config.yaml
embed_dim: 256
text_encoder_layers: 12
text_encoder_head_dim: 32
beta2: 0.999
shampoo_beta: 0.999
Rows from block 9 of the text encoder, named by matrix and row number. Rows with one number belong to one neuron. Each number is 128 + 32 x the weight over its row's rms, rounded and kept within 0 to 255. All counts start at 0. After the name is the row's rms in percent of the matrix's.
# fc1: MLP up (text_encoder.blocks.9.mlp.fc1.weight, 768x256), inputs 64-127
# fc2: MLP down (text_encoder.blocks.9.mlp.fc2.weight, 256x768, transposed), outputs 64-127
fc1.166 078 [ 71 109  89  55 159 151 120  86 119 155  96 169 124 190 154 181 119 130 213 112 211 182 179  85 144 126 156 217 161 155 155 144  81 137  82 138 189  83 148 162 122 126 131 112 145 163 131 158 104 107  95 120 164 110 147 164 141  97 145 104 112 124 140 134]
fc2.166 106 [150 125 177 123 123 132  78 153 170 171 155 132 148  59  93 135 167 163  54  87 106 123 127 191 130  99 124  44  82 115 130 136 174  91 165 141 140 139 103 109 103 107 144 148  94 114 134 102 161 139  75 118 191 119 102  90 101 135 103 135 160 131  64 178]
fc1.167 079 [168 132 125 169 128  61 127  97 122 218 156 135 124 109  77 171 145 116 162  94 144  72 173 136 110 100  96  89 111 137 166 121 153  90 208 144 141 105 143  57 153 112 146 161 121  68 137 128 133  76 155 123 110  81  88 179 162 128 139  82  83 158 179 114]
fc2.167 090 [107 120  61 148 122 128 193 102 127 105 134 154  86 146 122 109  99 119 171 138 150 184 131 104 128 144 156 214 174 119  41  89  72 128  61 107  91 109 117 145 144 142 118 159 132 126 113 147 101  93 147 115  69 131 141 176 126 111 161 105 104 120 138 115]
fc1.168 087 [174 189 146 122  86 151 107 119 140 122 145 142 132  84 115 113 161 165  93 106 144 122 143 161 153 111 118 143 136 157 112 140 116 121 198 164 167 126  45 139  98 118 155 115 135 138 138  95 127 139  76 117 113 105 136 152  96 144 132 131 106 121 114 142]
fc2.168 097 [118 109 124 119 166 159 125 124 122 105 103 139 139 159  98 111 107 144 137 135 182  99 174 119 148 138 144 149 121 204 112 125 106 160  99 163 167  78 194 170 146 150 145 179 154 141 153 136 149 148 151  90  71 199  94 145 135 183 123 149 132 126  91 171]
fc1.169 059 [184 122 165 162 116 164  92 107 158 124 141 106  64 103 161  76 167 113  87  71  90 154 140 136 172 158 106 103 140 140 180 165 157 199 201 161  98 138 111 137 139  81 147 123  92  98 144  93 157 103 158  54 139 147 209 155 109 181 143 115 134 164  69 114]
fc2.169 051 [112  89 116 176 120 112 120 100 127 136 118  91 153 110 130 131 144  91 182 125 127 132 136  82 140 134  54 116 118  84  29 134 106 126  95 119 141 169 168 132 141 170 124 141 168  94 192 124 110  95 126 116  66 119 182 136 154 126 116  98 130  94 118 117]
fc1.170 068 [189  65 146 132 127 127  95 166 104 139 141  82 118 104  94  89 137 102 103  85 100  97 103 146 105  94  95  33  75 120 116 134 186  89 134 117 108 132 179  88 141 181 153 110 104 129  98 104  75 127 128 136 149 101 171 117  80 171  75 160 113 134 113 166]
fc2.170 049 [ 97 126  83 122 131 155 185 106 156 118  93 133  88 155 140 132 124  96 179 156 142 208 152  70 168 164 157 217 186  89  89  98  75 129  92 120 134 135 148 114 159 125  92 167 128 147 115 165 145 100 123 122  88  97 181 182 125 100 134  95 151 115 162 105]
fc1.171 082 [130 116  72 148 159 137  56 139 110 170 134 111 156 100 124 155  97 129 162 122 155 105 117 125 147 154  92 165 159 101 158 127  84 177  42  86  95 109 169  84 113 149 110 146 159  95 190 148 103 110 143 174  92 163 163 110 126 145 107  83 151  66 155 106]
fc2.171 096 [ 99 107 175 125  82 126 104 162 122 131 141 138 110 118 113 139 190 135 108  65  84 148 136 140 147 124 134  45 136 150 180 134 157 102 206 151 187 130  63 174  61  59 177  87 129 156 105 149  96 146 103 123 208  61 127 117  77 147 130 165 156 144 117 127]
fc1.172 057 [ 85 147 100 136 160 159 132 110  80  91  91 126 147 156 165 155  73 110 191 153 198 180 165  87 201 192 111 243 161 138  70  95 101 132 106 155 134 124 130 138 102 161 133 172 148 173 124 165 112 127 132 147  47 108  87 119 131 127 140 112 112 150 129 135]
fc2.172 056 [141 113 175  97 133 113 112 155 136 141 142 158 138  55 107 129 164 168  52 126  89 118 115 178 153  91 104  42  89 125 145 132 147  75 167 153 128 110  94 122  64  99 142 105 100 116 135 115 128 148  71 129 191 112  72 122 108 142 106 154 100 146  68 184]
fc1.173 119 [ 61 142  95 107 111 148 103 111 124 180 143 146 127 141 125 130 157 132 124 108 148 165 181  58 176 144 116 177 164 143 132  88  92 154 108 135 120  66 138 112 154 143  89 164 145 108 119 153 134 145 113 115 141 146  87 144 177  95 143 108 129  69 140 123]
fc2.173 126 [154 105 140 174 139  48 131 161  99 165 161  93 165  79  54  74 140 139 116  96 119 129 113 162 101 122 137  24 116  94  76 128 123 137 101  97 148 133 109 143 133 134 106 106 161 106 177 113 121 125 143 162 143 124 178 102  74 133 139 129 136  92 143 147]
fc1.174 086 [ 92 165 121  87 132 193 135  93 139 118 117 141 127 219 181 160  58 109 151 146 192 185 165  53 153 114 181 244 172 136 110 125  98 181  79 120 127 113 168 128 118  67 117 116 150 168  91 178 132 124  90 122 145 159 128 170 152 130 116 113 114 104 143 108]
fc2.174 121 [155 130 150 153 133  80 117 141 139 153 150  86 154  53  59 124 183 170  83 109 122 133 102 171 107 112  85  20  82 108 134 126 126 111 155 120 127 113 150  99  94 144 126  93 139 103 192  94 160 107 135 140 160 123 143  84 126 130  99 137 118 119  95 144]
fc1.175 092 [133 120 151  80 137 179 118 126 146 147 119 103  91 188 143 162 108 101 208 150 181  77 142 115 137 132  87 159 108 115 103 108  98 156  57 156 125  82 138 121 158 163 123 154 148 169 124 116 113  99 162 123  79 169 171 118 134 138 139  80 131  78 125 108]
fc2.175 097 [126 147 143 137  93  97 140 168 113 157 167 139 118  62 112 111 186 172  80  98  70 173 127 141 162 119 128  36 111 132 140 114 149  88 197 110 178 120  52 151  55  70 154 100 118 138 139 153 116 144  61 149 173  98 106 142  91 125 139 175 128 151 117 139]
fc1.176 071 [136 177 150 121  99 129 117 161 124 112 125 156 114 107  77 158 180 134  79 133 146  77 124 171 165 145 113 118 112 165 187 105 129 100 226 164 123 138  65 145  80 101 147 146 126 149  93 120 135 152  62 101 126 121 137 106  73 131 154 146 134 141  83 138]
fc2.176 078 [127 123  90 123 174 137 101 104  72 125 116 149 135 146 135 140  84 167 147 102 143  86 108 126 145 119  77 178 150 189  61  95 151 135  65 166 157  86 113 195 142 182 123 182 144 121 126 149 146 119 143 121  44 172 106 130 128 184 193 108 133 122  88 106]
fc1.177 062 [165 145 106  71 103  91 102 125 167 109  71 154  99 145 141  86 147 152 166 115 148 123 127 130 147 126  96  91  93 140 133 126 161 135 124 136  77 150 138 135  98 142 140 119 162 106 135 144  84  68 142 122 129 162 128 132 160 255  83 163  75 121  83 120]
fc2.177 063 [207 180 127 175 123 125 128  94 125 116 125  58 120 116 115  84 146 102 123 151 101 105 104 123 136 135  57 129 139 113 105 120 106 131 131 128  88 178 155  79 145 153 138 147 172  71 120  81 173 107 135 133 106 141 145 149 160 138 128 166 119 137 147 118]
fc1.178 060 [121 113 168  81  88  79 134 129 119 116 156 126 134 101 144 108 147 189  58  94 101 151 137 158 133 173 117  46  77 112 110 149 121 106 127  98 153  87 120 128 145 164 141  95 117 154 151  94 111 129 109  90  76 106 181  80  63 197 100 104  89 155  84 107]
fc2.178 050 [ 54 100  75  84 136 179 175 111 141 121  83 187 117 141 125 146  78 125 127 129 144 203 131 118 136 159 120 140 142 112  56 110  82 143 100 185 163 169 140 109  65 144 143 155 150 125 137 164 144 101  92 100  87 129  82 179 156 135 101 122 160 130 100 128]
fc1.179 061 [210 142 150 150 110 105 118 147 126 129 140  89 101  92  77  95 155 164 126 110  98 110  93 145  96  87  98  54 109 110 162 122 162 132 120 141  88 112 140  52 118 168 161 130 107 117 141 108 127 126 167 147 176 106 172 156  89 163  46 125 120 106 106 127]
fc2.179 059 [ 91 134  41 126 115 155 191  92 143  90 107 151  84 165 158 110  93 100 154 170 125 191 141  85 140 158 151 217 164 104  75 113  89 133  94 140 109 139 135 105 116 136 110 150 130 129 115 144 111  99 120 107  75 105 133 207 176 103 132 113 123 151 142 101]
fc1.180 090 [197 130 181 156 136  88 146 162  88 103 139  91 130  52  67 100 128 102 109 105  97  64  59 194 106 108  74  34  90 170 105 112 198 109 103 142  90 138 144 100 130 144 115 147 105 131 114  94 124 116 161 139 167 109 148 107 103 170 123 157 127 163  74 168]
fc2.180 119 [ 80 125  63  84 107 143 143 117 134 135 131 146  84 156 178 109 112  76 157 113 121 177 139  81 130 167 185 191 175  95 120 125 102 132  82 114 156  85 111 150 124 127 139 169 128 147  87 168  78 117 108 145 111 122 154 190 124 104 152  90 156 108 154  86]
fc1.181 086 [ 90 131  90 129 156 171  86 111 163 131 155 170 187 157 178 160  83 111 161 142 179 121 212  84 123 147 126 203 198 111 181 144  95 154 114  72  75 106 153  91 112 100 117 127 123 127 163 120 154 147 100 150 126 127 120 148 168 106 127  95 125  49 174 113]
fc2.181 075 [118  89 198 171 120 101 128 198 115 170 158 118 117 104  85 123 184 135 110  60 101 127 119 145 163 127 153  23  94 150 155 134 147  91 183 139 191 131 106 172 107  67 134  91 137 152 156 138 133 174 137 135 188 101 134  97  74 125 129 168 141 127 117 143]
fc1.182 054 [153  78 102 111 112 103 158 127 125 124 143 100 112 125 123 141 151 118 126 100  73 139 128 179  87 112 139  31  93  87 154 149 168 131 111 120 108 161 157  96 124 139 114 122  86 110 159  96  79  93 193 135 145 107 139 140  85 196 107 170 139 108 165 166]
fc2.182 054 [114 141  83 142 117 132 193  93 147 110  99 140  81 139 136  94 102  90 131 175 138 207 112 119 132 150 141 220 174  75  62  86  67 140  86 118  69 144 151 101 137 140  84 134 119 145 106 134 114 109 148 126  94 113 154 183 145  92 115 104 101 144 161 115]
fc1.183 054 [148 121 161  79 131  92 172 142 153  79 178 121 129 137 110 174 110 101  88 104 136 125  93 179 151 115 108 123  73 158  88  89 124  95 180 179 150 127 116 173  86 149  95 121  81 173  84 133 113 186  79  68 179 100 134 129  91 141 119 121 117 136 104 167]
fc2.183 039 [163 139 140 129 113 148 116 133 154 137 138 130 126 147 121 126 117 127 152 123 131 132 132 111 109 183 156 157 138 145 158 171 133 140 134 100 155 141 179 105 197 124 133 134  77 110  89  82 173 109 136 126 129 167 120  87 117  93 127  76 118 105 171 130]
fc1.184 061 [191  70 157 123 116  93 144 172 121 133 124 134  96 108 138 128 119 102 101 154 115  97 123 183  82 122  93  15 110 117 109 156 190 103 131 137 126 153 129  92 161 142 142 144  89 148  90 138 142 121 132 100 164 126 180 115  97 196 107 143 147 152  81 193]
fc2.184 067 [112 107  83 156 136 142 160  85 128 124 130 112 116 180 135 131 101  82 179 123 128 176 145  72 119 138 143 212 162  93  59 130  81 131  75 123 141 138 170 119 156 151 116 164 138 131 127 161 116 106 134 126  74 101 196 155 155  89 125  87 122  96 158  82]
fc1.185 095 [133 114 108  53 161 132  72 123  85 139 107 128 142 124 137 195 125 133 201  98 147  84 131 134 116 116  97  90 149 144 165 180 138  85 146 143 152 100 169  88  87 131 225 110 129 171  85 117 105 118 123 106 149 132 133 135 101 101  81 119 154  92  70 129]
fc2.185 153 [175 135 127 120  87 145 139 151 182 125 145 163  96  79  89 143 127 155  72 149 145 147 150 164 162 123 193 129 100 121 132 159 140 109 137 106 103 161 112 108 131 113 126 135  56 110 115 113 120 169  67 113 197 109  77 131 130  67  77 143 127 141 131 152]
fc1.186 070 [ 89 149 107 141 103 147 143  91 148 192 143 156 143 143 172 124  77 163  99 104 147 145 195 130 150 140 188 105  83  63 195 103  90 121 129 145 170  78 149 133  92 125 107  76 117 106 129 145 158  82 110 173 110 155  97 145 151 149 113 150 109  98 120 130]
fc2.186 042 [150 119  98 129 143 103 161 102 164 180 134 123 151 150 159 120 101 107 150  75  94  94 120  86 124 195 180 182 152 139  79 154  92 159 103 149 100 120 182 139 165 118 118 139 151 112 161  93 159 123 201 135  95 138 121 146 136 138 132 142  99 130 134  51]
fc1.187 083 [126 124 115 112 147 160 113  77 127 106 121 166 182 189 143 174 163 167 175 127 185 159 168  81 205 170 128 189 170 163 155 112 130 140 109 181 138 142 104 152  39 145 172 124 141 174 182 178 121 136  80  87  99 119 146 141 174  72 140  61 103 114 127 101]
fc2.187 107 [157 119 167 125 146 141  68 149 105 112 156 118 163  63  76 122 141 154  69  93  91  97 100 181 113  67  82   8 103 147 120 157 152  85 120 144 108 109 116  97  76 149 165 148 130 128 123 118 136 126  92 127 148 150 117 104  91 186  90 170 150 106  71 161]
fc1.188 088 [165 102 144 121 147 112 163 146 124 134 147  57 132  89 123 103 123 126 140 104 130  54  74 173  94  86  80  29 136 139 130 113 169  97  80 131 126  80 202  80 137 161  80 164 117 144 124  96 112 142 163 148 121 151 144 113  64 165  91 144 178  99 128 166]
fc2.188 112 [105 126 109  57 106 150 188 145 181 131 122 181 105 150 181 133 115 129 145 151 143 180 135  85 150 193 188 200 124  96 179 137 100 123 153 106 113 114 157 146 123 102 109 106 105 161 104 146 101 138  96 110 158 121  70 196 166  74  91 104  91 143 173 114]
fc1.189 078 [171 109 141 140 140  90 120 131  75 101 157  59 142  58  69  87 152 145 142 151  77  62  76 205 119 111 112  79  89 157  87  71 180 110 107 169 137 106 109 139 145 178 120 145 106 117 120 126 110 137 163 147  93 140 117 113  79 172 160 142 169 179  98 156]
fc2.189 081 [ 87 137 101  68  88 155 147 125 147 119 111 155 115 170 188 147 115 110 183 113 123 179 147  67 140 177 188 209 156 123 170 149 102 132 125 104 158 110 128 144 139 124 147 141 100 155  87 149  81 117 106 110 116 126 131 152 135  86 135 100 128 109 169  79]
fc1.190 087 [126 136 193  47 102 131 159 211 152 136 162 144 112 120  95 188 175 143  62 119  96 144 119 158 111 153 152  95  86 140 102 138 183 103 171 163 138 116 106 137  98 104 136  98  85 142 106 135 100 155  95 101 189 121 148 124  62 102  92 154 123 151  66 176]
fc2.190 088 [128  84 101 150 169 172  98  88 201 184 103 119 193 111 106 163 133 109 147 128 189 161 165 120 153 183 153 171 118 101 140 125 106 124 124 114 152 135 210  98 147 135  84 158 107 115 136 127 191 118 133 148 110 142 157 139 162  94 125  72 137  88  89  90]